From a checkpoint of a small masked image model.
Model: 2.64M parameters, encoder activation gelu, encoder layers 10.
Data: trained on simulated telescope pictures of galaxies, 97500 training examples, 13.8 epochs.
Rows from block 4 of the encoder, named by matrix and row number. Rows with one number belong to one attention dimension. Each number is 500 + 50 x the weight over its row's rms, rounded and kept within 0 to 999. All counts start at 0. Numbers have three digits each. After the name is the row's rms in percent of the matrix's.
# v: attention query, key and value (stacked) (encoder.blocks.4.attn.qkv.weight, 432x160, the v third), inputs 0-79
# proj: attention output (encoder.blocks.4.attn.proj.weight, 160x144, transposed), outputs 0-79
v.25 117:523589460501471475475448467467504551493515431400499537544476558635482433529533545503500484564439489508465519569485530601561474552607532472494505394460562493486593520563526557436451465481547425501440494555503518533465437491591539471406423441
proj.25 111:495424561511474487506484457515572498535494605546500526524475470467473539584495487458500462465510498584532524536537450388440473569479418528524509569502423520478439550490481488481464586528392598518557452450548504463551478562476502493532502580
v.26 103:537491526491435478530565515446444497457507518613554500495512453495550506504463547533561541431444443456441486561510464597404499437509523562602555527521558489486491480496471466493487516488514414575548526498564478402409546490541487497536502500
proj.26 105:490618486466524543488452524506504497488435445458449428465522483533483467416517442421408491605546471466532505388469458495551529549462470475418461461467486533577476410465449500531540494516524671506463528529425566528611470534415473530519435461
v.27 114:598474535541606455489506446527477573423558370410571503532538466530455459553430505488546482458508498455483632393460525550461583471479482530468576534449540516494534417467441604469530524486453425507454522561514434497558446581498503444524470551
proj.27 109:398552433365458478495514502446524414519514586519572492376512554505540486452563572462526529565433479486565500649478439404529485493475467578578459455527491535505473513551479490600468515436535551595558469441509589449470493433445575444524585526
v.28 106:513549587448500566556473508474469491586559566488473467528582474466553454486472520503494520516436498480463541448461549539531521531543478482558598500533527407394493414598558438443473560538451504578481553573471445477509466526471490475443470554
proj.28 100:424424478533560473441550401522521599449494528492510523425510536582406513528512487510522469477501503534496414488552459376501497531424496510401467504464475539573537526457455639514489412486514596438549441454588545513538488456481450598502530479
v.29 114:581519486481542380535561461523526483403494474575526493406523517568484472467507502428469507478481499426534489485506375478476564473536519616530489389530477410553459486551467531519466513538502552455486566539619403495458503482492479410471403513
proj.29 112:402529514456509557502469536428535557528534548437475459533490443479516516528523494588496566580450547537437559414534576481511512531461482315486465548452489530493572479470497494496474520516510551512431519403441667525478546566442535569536487554
v.30 110:543481446483548546445438492428461502481573506545479538487524463503558346568489500391461522505603519447410548495543506535458468539592468501484518442504568543621455532491566477515539528566542489493524539407494504523418458550503406573433488503
proj.30 111:563472524543562531448510624559565570483482488481565429458497481517398565451572505588526533471432519538566409485468440480542453560451475456491493569474472477423511537460467515457465495388458555520459536478539520451569521518551481454523476460
v.31 104:522495507467462478479540555571579424505538440553486518497529436462453540585479480552460520487491567495504570460396536509458522542513611548387625539461475456491496548462436539598540528523528536480451575509393439499492545462416569531524442462
proj.31 106:451483461437550415512485439448485528487501569467595527479446487475516449449519540432504519520475467537555511498540488496510525468522469465536454490441564544542534441506545478485385506507524453547527451476593621501526505524507487400547576475
v.32 097:510488516477548499505464454436582555474404485478578484566450459496482524373583479496530501535554493548458485600543488585511452551460586575399460585546569532366583487467425540460482465518504528544514466399476430518475460474540444513515413444
proj.32 093:496505504565536446610537489490494431443546534473537486413549479443493485485386492511437522466494506439563505488501509430579530512572360476548575433496447544662438430449484448546536512501477538553426530555522565556549598587410531476545516497
v.33 103:543562508537416451437480536467501553499467507599486485468524460494620511438576446550573525538567546485438613429455568471444461501438481532535499488607517437500498575409388502494477544509471498480490461547521419451464463553528481468566431514
proj.33 105:513406482534580601586452487474500497495436540429573419517549523474429485482481541502511477492419490508512451512507500519602558570480501463472551544400489495555427509532587471483486474478526517603484564431536508526505537507446558497509549564
v.34 095:490543498448430457466529473590521451529506456419533497566434457428593600483527582526528506461501614493490450530470569395518522549555484581487517529444451473362503500489549606494446467400437465600477450535483536405540518509527511518506472431
proj.34 096:512462407526516533524491425484492459401499507607502536403581501580419500516454480475488527520492451483566518460596488584492473427431531413495485498446506522574439492466404544536525516589497607502590509492531518581394430563457487431467478492
v.35 097:509489474503500509617529464503495443626461458526464442495538517532508493569492461404452583459444499512588531448482356467553513536431523619554508474528591523532509481555546544444483508448535465471599502500574480567548479517551480600451468449
proj.35 098:580483567509434470413525487513468590407604533485433531526453472458470511496509488522544516539456506492500419513500613474546514456592512401518446517581481421438509567498513471525529485470430457537450476420485607446597526611536492446540433503
v.36 093:525456604494512583495554470450602462477419543529483470429487568547452481463482555434575518473548477531525474397460528490531477479399414512459448476620540490423508518526539506609517463492526503522583524522554474492494492460488503460440555449
proj.36 091:518560434463500481503536494539387537522572371535471556517515490449512492538551441581489532513465520435503407548552517487482540533494556555505516546441514580458530494468491439398472555497421482432500464407409478520489533543499414611482528503
v.37 094:523470500531527414464513408523578480464511447533497510349402400493432579531531475480520552572570527489517524485420534430504486488526532525502567577488460451490491486502539534464521476535461382435514565552558433481550499561536559436418436523
proj.37 099:481580462483553542528463433446483504506573572472503496549517510525540463456469544534509444531360531542558461477565518616472483533471439537489495487387549515482522496504415515528413509420537555628505497454416581514435544478394483529535547491
v.38 103:368572431427519476487429438471462459389513506554474502520484511488550520515426476467548622513483534594482413602446582536565614480464504497531505549470482445559555465477526469460465519560416425477428495536524501528518517463561500580433601460
proj.38 098:601478552495531545536483518466496578537386514478449546430483507549507502502584437397531435475430498481551520428551483516453394502555498516553525485481529474532481605465433542561480526434531494522580510496514506442458518528509638471574392517
v.39 092:444457537513383536455533497529501520453514450488541603466486428520478563573478488490619514552551516522527389489456560404524476567525528554437454576464571463526541509443548561460487499560446425575522515449500468432511511512502492469584551458
proj.39 099:482562415519637444621499416488513502579520541509509453478566550379493459459542514461469417465449527533423562473508526582546473472487429500543514486459462535460438436538440404507497491419527560414482468602530595581501455575504481505382441458
v.40 112:584512526555503513464481531409463518606452537592479560438559424491474445553511581500466419576501480431478561594516514610541524536547469490507480473501427512495551481448540511550494547526512534487498504535367542567458474582475485503447473453
proj.40 112:499498489503480436549530479556548503386519543366561462547498463540579614449476451488531485468547462523455464471491472414450497544479478487471552426471527521489452426583546447427520477474538483488547480469574405533523469452545436473560547570
v.41 125:577537531446474539485465494602491504532412516530607386504523551403499483398467482536578478439592479532497520447511469506594580472486514418429546576565495566510477506503459568537542463482472469507451512504431510516475418505438403496505494482
proj.41 125:496510409508617553509549547432475491376486521493488558418556407531526585536547520547452536541573496464414406538452546565426389454455473557499483498462484476566490453482573434537490430488496606506503534447504495486460507496526583433491463473
v.42 100:484503543541509523552529543511475496540575537558495562444431443392532442463468462556528592586462484513499548460484590551488470554504486500478442472527470437553483609588473398396489394477504478566461578485419509569413469480408453406499497505
proj.42 097:573459473463556548423439536528499482470462496466506503533491493576463489546537497435463445441584511455470473481543431511583448461458473563448518559427495518523509435437499532554532521526479586516528469542556491419671578433503439640508506431
v.43 108:529479505521524512407536455469563539524513566423463515446517443503493514582558507457570549446482572530487426484401567533464514455476575558393471505535527500430572447350423486522527469463526515638486482480449515479477476538436591508528483606
proj.43 110:534522435514496452514485447518471450434456552506555518528523564491513571467404482582480480534471411496615581488510467474627512546480449483576573524474500522533474538549511483545464519497516504401539497474538457495491546539622540452480514466
v.44 102:513505438593468531526592550483448582460511523476436545474614585562507464456503514500561489505550518526489376518555541516487511533406612529487417635477513432510521427467441516548423584417371494422456507500464467547468558541521455414461459484
proj.44 101:481514564391479412550436471460584512484530440506498458501399568506459468594579438428433513554467464405498548484433475449524518438582468417546522418505508473527530598531545455491524492472545515509585517548520437496564476456585574521488542516
v.45 101:451593521524460589515462459504501578528519455495508507543479444539510509529499503551457524473573477528495493485468579516436478482406449394511500451466424486378604505454446425545511517493539586476463557496502500504498519455563549494454589477
proj.45 097:539410525447520419499504540489611462449404487529445560510537563486490523416518491464556442534488553464482526505478462523509547497595534594462464534512613541572457558539549483426492515410470451417569430545454497554479522470497439508521479469
v.46 093:491500495499478394521435540492593490492488530513423443522543502520551500515623509451445461480485410511581407432522515500432525521558426496569454532569501502456572511503542441455471500504552522422541467447449538559445461498537506467523474527
proj.46 099:593487448551592554490459454470497457463533488481503529471493506483480509417395481483491577604585517514414501524470472468550521436503485464475571522471438485496469450451498556505435487523526399555464538585523513531575604429444538468535509535
v.47 100:534335458451490473506440420580504422473493535505554517465530537522574517573570585490487497497507465573482473525544561502474516514485402498475454501486549526481514491522499511512543417533479497447508553433571586523553490443541488485409500516
proj.47 103:548615562519524450510540576428456596503425459522482503513468521503490546432443491497458507474534533539535406536481464543472435494522542496550478465580421510535469461419433459457504612474517469529418534579498433515476536536575499506574412461
v.48 085:423586545509586622505471542472456501435489618569432576433459532598423502463562457478510507461452622515530489445435496515488448501525443501539520500531421472474439496495523514515539431537607515500537484463538469488453553483551495564467621452
proj.48 081:565494491556508492410600494499442458470402323481515511512495522390600523505544548448468466566562432535487569506492504545538614422454424441482526439515572588507545511388481536524371524483435452452509471563479531502459476505453533502519477513
v.49 103:618574495523509513518487402489437496499515417553501487460501413538424477520459496509464499488490534466448476429467459479520462461466416511535472483583523561667529483538525397560495419477500526531400505434526468483469531468555479561525523618
proj.49 097:459486472517514444505540538402538473461413485516543519556567588458546462438623518420503497419452398557551519531556497535440447436457495473497518493364504502456442547469444591475469530561439551509520486560476527506529536542524577498536478468
v.50 099:533495535507429518492497430400521461589475511598515435533486543448508519467495533463443533584616418494494421480565564526398515388472533381477523474508571495475485562464476546466435464506450555458474519527564594573441462472498485459594435515
proj.50 103:496484511440505515481550555595517503461456518431520535537533504495507506540561536528503487409416533422504603551441517465555463557548513590604473563533439508498535469536536493517495565368486436531457492429571481450568478502555525539452519502
v.51 099:519510446477522457530520491487424487468471438572473549553498559540542568519486528419456497462453488517536500459483572448517483468435578517468525507416549428440435524517375564477457543461482503543560467429510553594425539540478521486490521519
proj.51 098:479454523536485506464505573485581493518577578344512514454569528402544505502534525576509466469468540587519513439484411478472497550574447500531474569498469435485546503483579465521567503486465515519374555628526475451503537517511439465513469460
v.52 105:517528520552441510455538511537434537557558457452502564500545490509504443549513540540427418594488420466540519482491466590447496580530526387540514468412499440454538557461515510516464536502626566571592544530495535537406455580493446441528419507
proj.52 107:500356561474400504471437487497475522490509521523440545527505451519501603449547449516553548489543496469445552558457520454535553502529579583396436508575493506535482569533555538479562582430475409397584494499564456459554492409508491420463506510
v.53 093:492462448504544468379520393538476464470559423510500454458491563569472451393440554418543549427519491439534496424510494551504513534481565490485467497542494445401499552491548473550410496493514480433496503519541574477492431557558440527483526476
proj.53 088:515497581533452510525549532526444532576488539587498531454501438435490527524578445530579461522536481504549443540455610569453542508499511524525526470458515553622534519509496507422544515510451516581493507486514458369593538497493533555517460552
v.54 086:512504470489456524545474411399409476592511506537521542548499620499485511543464541533480505441578433406542398486543482596528553482463557498479495501425530471510509505452516590496510449447514523517589471466402488520578514487496624456472527591
proj.54 085:558474567553479467448477553596543486391534504528517499552430502549535472431545501414497500539421514509540572568489562385509504564491436480529582545578493481462489587519522409435469519465492481574491566511523461479485492526614494475533462443
v.55 081:549539538603423493384531496512491503520536490515518520537512619507475511460537496462587430556504439520466420511525519453455517618558528501480584438511539536525555516500538531521453545399427567460402570518596497492499473493560396393502455485
proj.55 077:425438488406560424551455552487563488564521552460538496441552459481587521509571474429421581502552580558441542548517488506459441491535557477484360557586427537546540509577446506465521572462504392598599494433556495465515540439492486575495469487
v.56 098:463439531418504553551470574510504514495461550522490588540514579444506564553503569551485358488448519553443465490526497464539465520570509489486491483442481510479568350491434484495515456525544419437405530413578480530541518533578481451473564512
proj.56 102:509502420554467461519551452510483478483539409456536476412486534510576395479489503462492635514556439500438467459478527566486561426428459551474543484570482482478472444480610546526549515442484468548445512626405486550377526434391443550475460506
v.57 098:372506470498646475386582496494537547408582507440524524415464498513476442538543546529544559542508462490585577491434412392458490525574500530622547484544435577582500458408594494541472390489500509514505567448500484511421498447518501582531477407
proj.57 105:486553452461466492595458531468492484556392459487466409474521526469486527478411444533513505516480540535401483475521459557529538449503507398403443457446552518516553532482428512496529563490481591433580431487446531508586528596480461496553538464
v.58 081:509502484481430509580510448580502473431456489404513457521505473534449421425469514445571563419473494579506545534489500523528531566534536530464535464474511528522484517536490587573514516553528435528494498484576560589384598540393507468467501513
proj.58 087:458485540556557536432547532481486520551592425504448535420485514461514545589487509537431462590589465408534528495540496498550472540549514444582519476549493470464502451461513464560572519463464504438516548543445504375584450475605470498423487518
v.59 097:492522480528599468402458420544520526424508529513401485481475597528453465508535556479455646398462471565465464512543547459484573461495482489468530480480455514505529547453570567530501536457391455462401545522444524588436506536521549475560543546
proj.59 094:504600500485628434654559599438564450526441513517550476508537505449495521477474461551546394520496537452472469502501494506573462494519439548528483551486480439498474424468459439500584446538499503506431446549563494443572482469508449530487431479
v.60 085:436403409506436461537477486481455511473509522572555553520495468476449531519503550578483562510500483595519389470502521482511518536528558459432544425581461420512433568497410557436562480566541558452491489498454570533474499552516493476474480438
proj.60 083:562534583564476474434525509512490482511509500414520575466497521455598585530480511447482429475513528437504557502440558581568434446489453569553586602462534555478502467422593456572467573423388386492572488500468484514513508472456582454560461528
v.61 100:516556496377512433533468504561501536543538402491478501432556451478504459543461527572476496433400458498533566490561520538352524443428431545444491466448510535522496555506594426510460538426482538567526468440487502503572496421500483549516554474
proj.61 092:518425489555435517496478502369487459516498584554464503597485454545477546469505426483489493499492558508590507462465469423644449504528576567551475550441511493471472586482402536479547479668496515433562506540526491388475518526540556496445456541
v.62 101:610498593488525515473450456517537416498423506504456545583527461523475548443443471443522571525536471590557381458425526465475518460440497529435422451523506532539441495546513499478546492426427542504495400505420530543523506414451574582495573499
proj.62 101:460493531523535484560529510562554564456508566468530479478486451497496502502552475495578487373527523454449525501498406441509370492469478475641517442462479430479516482485461486499399487575409522551490525521555522546474506614476485473570442505
v.63 097:425490511537501526558485427550533517530466501519496486506505476601510384606583489576498441555497547489486513568426433531474525547497560453572480436462580593475568506534503530537468485490399480490508570473480540570593467559420448409535442494
proj.63 097:475497425378395528484483538473529517478547538436542445577560558437476516479453465437471504543504422457516554508586467374553482470555457529511569542551384480514518516448522516438566530486533551497603487473544375453523514396590471503511527480
v.64 097:369516449521543557512598484453545505477534473550526494498584505500483416510521464462520510461524567465540512557490451568517456574410536548513504429481497461473467463506538504485467492561539431559444575442563506522543542582612453406508485565
proj.64 093:585559490473465526487491538514474590548564463376489575475424602478490525554483534455525459566421526583516562477515557473450565427559489492420465571499535528509517524407429498502533540437486558539555408502460449456499430430435584527507499441
v.65 089:627492546456464496488420505517560406435474491507534473503534351475447514442466608524477484538495479596537462501411494461495539458452389455451521483478530461545555549550470441554526538565482522497473395548437449454523454481486508539435527528
proj.65 094:496532560555598518472538429555424504461547488504453488495469481542470489523476450451456467461494494503542411420575512503470365442484573523589541450494399450498385409515473576494489423495528582514448569534521519552458521552502584512548533564
v.66 093:522490528580514516486491557525444494477546495549565497514515484419553582562498504376497487504554458587432443524467457520459484541465504438538527512513507528503524491552512516426540589496389461500553477469494558574548507429573507496578525522
proj.66 095:444479466402517450583465573421522515472382460484470526488597526619536560476587508562456488499443567473461591441551506452529390502556476558430452476488475434512520495519503581529496478538567525539496537471590391522449515560416453486417520497
v.67 094:499506597395552461523501548567514439489433449523464500499494515499589482410459468508542587462538584615511425550467454395439514521411412554435511530491433445440457472507523529492473455568445532611402405465578577477522592518471520546473464471
proj.67 098:447508472552589525483603480478484531539527516464566433452441526514457513560577571518481436469460507431499529423427548550518469520598482448622444462525534492499516535526430524563535486531493490505459558580432529470469406563501461600484538455
v.68 090:565493496425487465481532487480536547486516502545458457490519543478549574467398451572456521405470561571527495493493465519479523443553450526397504561526531551565443438497365571471622452509508502489501464514577464504581533600419511508492554525
proj.68 094:495587492556542519526432586503431442522417565493545551542529520445457403563536500407506456528525433514460495440494510501561483520473461465568532457457546356361479542541625526547444490476501551520395506557399596472419444490476493437529451465
v.69 096:506484570527517480426477459540529540565508480390488472405507543488535460611459484539548482413483490419475518501525568595508524545482531545518477485518467540554436612524478491429522550508470548485515481465499534472591525452493449490566489520
proj.69 092:493456471490424551468516492447529553493475526511585496545485473533488549500516530417499543596489532413516514421608489568505582584566500503562523575533531550488555526510421539524422555447562468501624546474520519495423446512509523426501569488
v.70 099:550398448515438580490524493521448549477493560571496496492534530441443567528633564530533399492468440518455514453503490437456505509545467440478497545481574546552477532438495508497410538395603500443526438539522451453443558481540466490465449577
proj.70 100:457505576528534432402490478540478410484549494372438490485499490500490520457389524459446566483548503647523478522552515520426558520569584532463540460508465531496483499577533482481573513511462511543528522483512438577462546487453508430549495536
v.71 084:482550467511534451525485501483548569425489460548539489496469481454523519599491539583435476483502518558492423487484466495530451584528520531579518602634433491499548474466408462533555441534540475444444502450524448487546512493545400482486528525
proj.71 084:506432417495509557493467531474459517575462489456537436471527612583515438445468458463563494557534414436519514458536588643550563447418385505503514453447532466481414474486533516492512531471452615544576547512467472530447487518420486500614502460
v.72 098:414437530547468528467496474505432535468503437434471515432532579565549492511502491400474489488504597549467521473507441559456525578561444457467511533497523488515464550415531509454432472610516498586542575573534576433529492527495450448468488556
proj.72 099:511504477480491502497536505485451483630534484572477489508413409354460466528550554548468471489538454455594516563516551508537607458465554528533478489561523509487612577570487482543560538399529425378554483420473444492360488520570519494515506523
v.73 104:528497367445442467526559437477497529537525528494465569489592506460501547444590505598483528470438522432477550509518477503460518456532539382540474532523572438487551492528479426505504442495427569439505538467481479498529481526490463533524500520
proj.73 104:537456613547440506475442517467433500493440556479499417583489514455431421465442460452553483519537512499548436496455496515456529461555551571463457468519499471454431550524562535479463541504577464533560536521470518505537456433531603443525486581
v.74 093:493477463550440418627516544481460581523486510487496454558560503493524524502532420531497461461486487434398576478571529510636515524484495631384568512537533488451489544483445523435548517427468522526452569491453510525429539507519496419508445564
proj.74 093:473473534556593523477440496453537468537572552541447518549444489506490503443469506527478559508447532505621490540474534525482521562469532475525398609577493483364487501511512449543508527530469429398502551482515457394525521395497473511471546474
v.75 094:508433509550523512483533518421585553544580567429519491550534459454482425546507534519454513511430429451505594528507473548534512486530389534554561489494537503554582520460568468429508480446540578510424482452371486405474414511558429536524562564
proj.75 102:532451461472458432532461454490502419465456493499456479488529518568431387466487452526525620451449475424487450507546507440430501434495574540509403571511541421546423491491416564498447454501530520438569391544598552580501558486491576462511458441
v.76 098:569486457519503493561456420498509471617515460501541535447474523420478431518513434429484532532490383463513558466580607538537525578495497662548497503522508524552452541541490511516562563465433499529554473485536534456500507465443554410507540484
proj.76 099:488436479514521513443461550455541528362597494450462462617497527587571541485549503479489487485476589409503516560547406485529504549538454409573429464498527517474557518542424428419385523507484476501475571509493500463491513506604502515447540518
v.77 085:449380549516567439465538545586493433479497509480471538485606507479396541508513522492408435476448484474554456470449476488574468609589558521526606537444454524572489508437577503548518506532557454497504442444413586496481563507462498518493441556
proj.77 088:501509489506445420503508467513435492535554528490463506530442469479542569419522449524591620522613464501360494466479465507445550454345481520475453468587506467518530574590477486393539573442453472516549483586500479546459492509463447460512545424
v.78 093:336541540519525502516527560560450472484475519579456577476536531495525434572596394519434490522429481508550417540413510541487476618543506532549569515481545527550548436536558494518488543502537467617458560488520499443524589463528453456498447483
proj.78 094:591458430486471449491523507480486468514532405483575522501428580519513502459554562497538553481546485484401589546526464509516625439511478556455441471574519535440496595452413507542531549406446421440528377491428465556465451528542458524499522476
v.79 093:527456504539499463503466549432515438591521480454491433499436433544596488598528498397473608436469538411555607528609506515521597463469495590521507467404493499526444573442520546487495498444496464463616546574436446464442500504496467476527468496
proj.79 085:433497461443498531513519491525565495448515519528504600544602502436460488450485509609494442492484480421468494593507455426487431621626600462466451594535587449478467547529504387489501481549538543505524499455568587496571465560541518444505485434
v.80 096:468449556493500466522447504463476486480523494490306487507549609477512516407501349504460516424472501485429601564568488555479526474466591591498508599447483450490432536465438535491549556527536532610496476569499503501533547519509481554442461563
proj.80 094:452453518479492497496535561492537483543488497584605560548443449465507468551522544550459534581496565496508512528469512408559567519567442466422471514587565469501522517504507463524487488414570426402433436513476572422435438449495510476496534407
v.81 098:536448491500508467446445513505501442502473423529517497538508425539548526459477504448465577572525507539522497459508398478554594520480515508475476500517469536349494483447486487466548448437510569471570436548465522586482531569510524453475450515
proj.81 102:460514586529507402579504495478475564472498546531493593489439532472504529464595463574482430445504460418492436597415516494522362519516444518445475500485549426578444466555550429517536487559474425476483509534480450415502489525458460603491515439
v.82 081:438409485541529543504466549518522440463489539485443556481576518588465533433521593508519508450415432511527493502430517547513495552427569486603469470503501452515491484551564549467509448453409418456475608509424581564471556497490491536474543427
proj.82 078:564585535466447431579591475547493567502471425539516470508475435489542450423522418499576478502593516397473463392502418508500517427490511507483463479526533487467503481453483499527477538491541514547493400486542392469562520622566525472508519570
v.83 094:546553539479495554400532574552417493464475508423446424490531542570526436472439537444467496430459543439483457489428462489456445509509514425544503439494584378462547517493527407505435566495476458461504567565514521484502588490471496570546448627
proj.83 092:482392521447513488532533438422451473523525493608548531447471492436485508485622560588520490540561377496485469475524553526443498449498496551448407534507478608528485441535584524496595430538560471539451482539581489479516467563570497476404522450
v.84 106:447432541469444459498608433477452384549504427530447494537532562464536497404472444417564506478513512461488545497468488494483533505512506527499511525566576487549431476494494491482464549480402509472490513560597484366623502428586473516458462527
proj.84 101:474471523444541585464443597504523569470585520561537459476454541476512405556591569519408460560415581562531446504538540499485532433512442424526417495529463531440550546458430490487484427464520477572424505422492533567393473504495559516532594488
v.85 092:499532542451604505606514549444501448485511568542480510532546469571591442480519596437544561491445469494490457536439410454586498490370516513488453511453435491379513493503519531488450504479474438504538442557438493520465469385498472531471485498
proj.85 090:462482526491519509486441439520557551481486487504523468496450518476431479443445467614526454460540521471545469471482540464383355463568496502501483489494538504587477498461551502455557503575481584497517585536545511507554573619454529536491508527
v.86 093:455481540491462527520483453472465497449523478491415520541555455412384572521479499528468448620399542465483507451433523466481480470493470410539529529524499566568610432464504427515448425534495556535477462474518565513526490554524529574476466558
proj.86 088:547552472545491388452535507532469502567563571512484471485469447512512490461534532563513507447564446666482426421493387512383544484394594559411470511456465392443454550582502572460556544437507453467536462512514466531480506461503418565443514457
v.87 088:508574485561489476528473465466419527463591522518448495464464596418452490473452495444510546483432372415502542495517550503519483470498581558660555575476517488513500453410489507467518479398429468458531435486527517481518549369484526588498551574
proj.87 088:529387488470514494475471555514550508394516458470530474569456445585595466422541458535509493539499637532542482483513467454465527503529506432424370431427563470517451527537489502447496550495569509552528463525544498505542552578565518535482467486
v.88 097:555518475478453526545495430498483492501459579483539436498591489511483551495517507570485528450457526506532547432462584487492549430582475367514481432394573522454502465545444480499434496544454434482540527512566473477581473569496527525573478511
proj.88 096:484604539523489461439585486494495488512529505421437562452464585467492431530472543445508456549469474491457491525552477456495523440456474547508539492556456486527522470427533507533572434481551573517317512584505529542370513400574580436377498494
v.89 094:494434423456544565485563518556462431550505523476433611460573594473477470455529572519497490502471534498539462502533562525520498590556406444450420471514509539591518613464420470510531473565625564517558510582561503480475511557424443483456400422
proj.89 096:529538582481493501406496435458480518570592482488475472572469443438402465504477478475473474515599419483454506499453512492478591437507499510600613509575552531449556501541507532557486547475445403502515476513443426513491443434551503507568564551
v.90 100:495533530446516487516528444474439495600538518514509466420475571512549438523429492509507495482497498386551494436557545515553560504553553489472571517472471537481487477507504503513500595508543544430523530399530419547602468467493460462512541451
proj.90 098:523484491481541628447395500551601519459534526551547502485539499502524513531529554405486483506516507622480515479516553453517545519417479435544562576483476489456517580419529552466495435489496535627567531501490543454426539506538531521509483500
v.91 088:431560558542548592438457498537534541481487511519439641472582483536515468550575474536499455529418516548477460499525508437586472525428426524482509512496541489438395426495503554554569459566507541562466489534567533505380452571478584513404535520
proj.91 084:602560487504504494618580576434486474468538437539498521544499535431496465495425502434498430543528483549449537497478493621538544415502413428492543430469454496489575534410496488447435552453444445403422491540472489499583503488485461502431475486
v.92 090:446497509576486544433439568477517506440420622487449426524472511487571523521546519509551425527473502539546509440556533538455536431512493491416526440320560462521544470498546450493508533519596472501592539383475506609518491508549469514434554422
proj.92 087:475488461535475525513558441539485511550530443399493573484567394473503577490442560538490537433546549567489537484452410390484529537518581493511510493559474577489426522459537569550487509482505516526521515621582457478434571499459476469538552547
v.93 090:532447554471568509453545538561477524536544434530484479502599484492555479493563456505441412444617519502535452569424584495504432449540568518475496585481502502552398427527515447598461426382472481513509496515541533457543481570611413517422445524
proj.93 099:411526457496451508545546497409485487521428498372500492501444587492436563475586515500546573520430475536411524468516506549527540512456453496506537397513528498465530553562514557421482560522482598497406486554454487534457493535395470474566507526
v.94 091:419469450539493450537508501463529501495566428492459553455505570481528509438465439369556495466437476447472559481583475524529508497492417533495574534490473464528397456429490520459568457499458497522528490437477589455484530451614582569529535565
proj.94 092:591486511586446508441494531486491421495543468557483512568441439501571483442518524581463528490470637470635472506419522475477485482480591513476343491562575508454525544493455453470451492490503431507500471533495485470515446523479517551415516451
v.95 086:460530482546444514451542451469472431412464495522470545451476526481523459566496627498369508451510549446519521530517489473578569523479443521613457439453472499504447546486609471586515465423516496470542470588528456491390548501509519504586454465
proj.95 087:478509494497578483510518525556613589556550466460468502552505480493531531474481427534540488473509508519392554545465455525421423450520506465341533558503547517499459372518443483402423522538439557499562526504455505559542494510515500487487508509
v.96 109:455498548541534496461508572508542465575532455464410461597436495434569589482471556520515535536481572514564423508483532517420482502463587542399640503427490501520475528462445511501617452471559549475406491476532448456508458541435452540526562468
proj.96 108:488550555486435480467486424470389580463533541454529535458547470547479543536523463449495442505523448595500536383491564471636522434483505482455479539528525479483572529583569459495405475521454449525546446531399517558474537461511466541493406614
v.97 097:490518471468499531509527560414576374532437512545463526516560616495479522536561564452574507468507465447448533467532509504566555538541552522499473516508428417467514473425384404516568508501488510490556551594503550566503517442412489546377344508
proj.97 092:508503417479482552492518476567541572486506509557512532477406419509449471455483495473488548602515457460499520547494512524440384470417400532610428474496576569537514426534488542498489498436534409438497519420498418399515516571576512433560606435
v.98 100:542454480497489446541457549488542601486497433498421437475432560528446586505472469582413389503404498418548523486512423522531477493417443463430479486526513546508537570459453434440533514461527455574420431538456518464505481543461557551454506562
proj.98 102:401512541521506576509498503479460445499523537449597597451677563476515458513550537491522557497584432566501576525488545525561515537511546494574522474538433450490502499518429528480554480515528471440533529377525408580441537428552460414451565520
v.99 093:493475505472466466577538538520462522428572573482441457510494573537421432516449581568562523506522592482464449546499479486430556426502413500447483535438408501477495547482476409463448524543513468588519536523490512486474513506554516412514561542
proj.99 099:490535555426558542458409519502555486595384504511525514479450469470573529535539491483497485495485419461479564407565461456472465583573555475561480469489542523460517524545497465483520473415431609446424482510552584518530497435472454553424489582
v.100 091:513535525452470468497518501443521515450521513441530580561596491492513533593388539608521573550450460532387550479535517470490510447440508457509432467529597521435545507528475527441469534428547517487468536496449500536446544479610532448538530493
proj.100 088:472431474459564499432445478476530504526535556429575426483432506460534495468585625446438470543533501504650459521477564519556561634545447568448543560463360576528467465546490510575511415572466538556551547451523514522511442511478498477438524484
v.101 110:598519521518579498587486478483438591533485526533479476407456516481506508416449494607521502490509535492541377460442554420557511444470507506499508585454429479476468582483512505487449489477506525544525513442495545443518527560637510496538462517
proj.101 112:499502402438481504417535523470562446435513484458492541538505545533490606498610468433459510535472480549449567528570420472439452495566512465525483433470553509415538520501486410521559525488482524514452612503514417560471529401455477489574486438
v.102 101:405614534417458468501596459471523514534515545532487583621468540453507492507379539469508480474443465415453580463529457443506477484531529462572549449506525477488521508419537444555471480447597566407502484540453427555529445505447489468445457467
proj.102 102:487405361512506564515535530500526536461504575442519455421595323495532540518485473489526537509563533457570540495460576464495549540528419566435486575517500530555511436580536565444525473619446437576577502388514504520421498500511484462503520446
v.103 109:440508526528481499552495544501498548424532468436481475476504474526487512460478455463435482558510549529462528444558548540552523524557543578444513456434468480501508484499454534559469574476473540451543481539481475537584551485580470469401589487
proj.103 115:540482524503470500416492445579430499561467500579495475544478470475577479536477442492505526458541497537571439508429464526429543438463571487499494515483479449540495534547492539408477436525471504470472491561514504449414472568509535502552431535
v.104 094:547504465507545511477551476516389451461520525417423423521510474557368524521442550446612431474556529470399508553517458516531479569486496546531512485448463413536504537478561589490446561438481532530538445511467486442459440430490524600528534457
proj.104 094:457473545495532509538400547523570538600470471496535543442509504377602514540520436561576420557428425492513525481483471461491524506526454429383523498460496521493522467504466430366486464514536462461478521450541457557510568531508435424453508602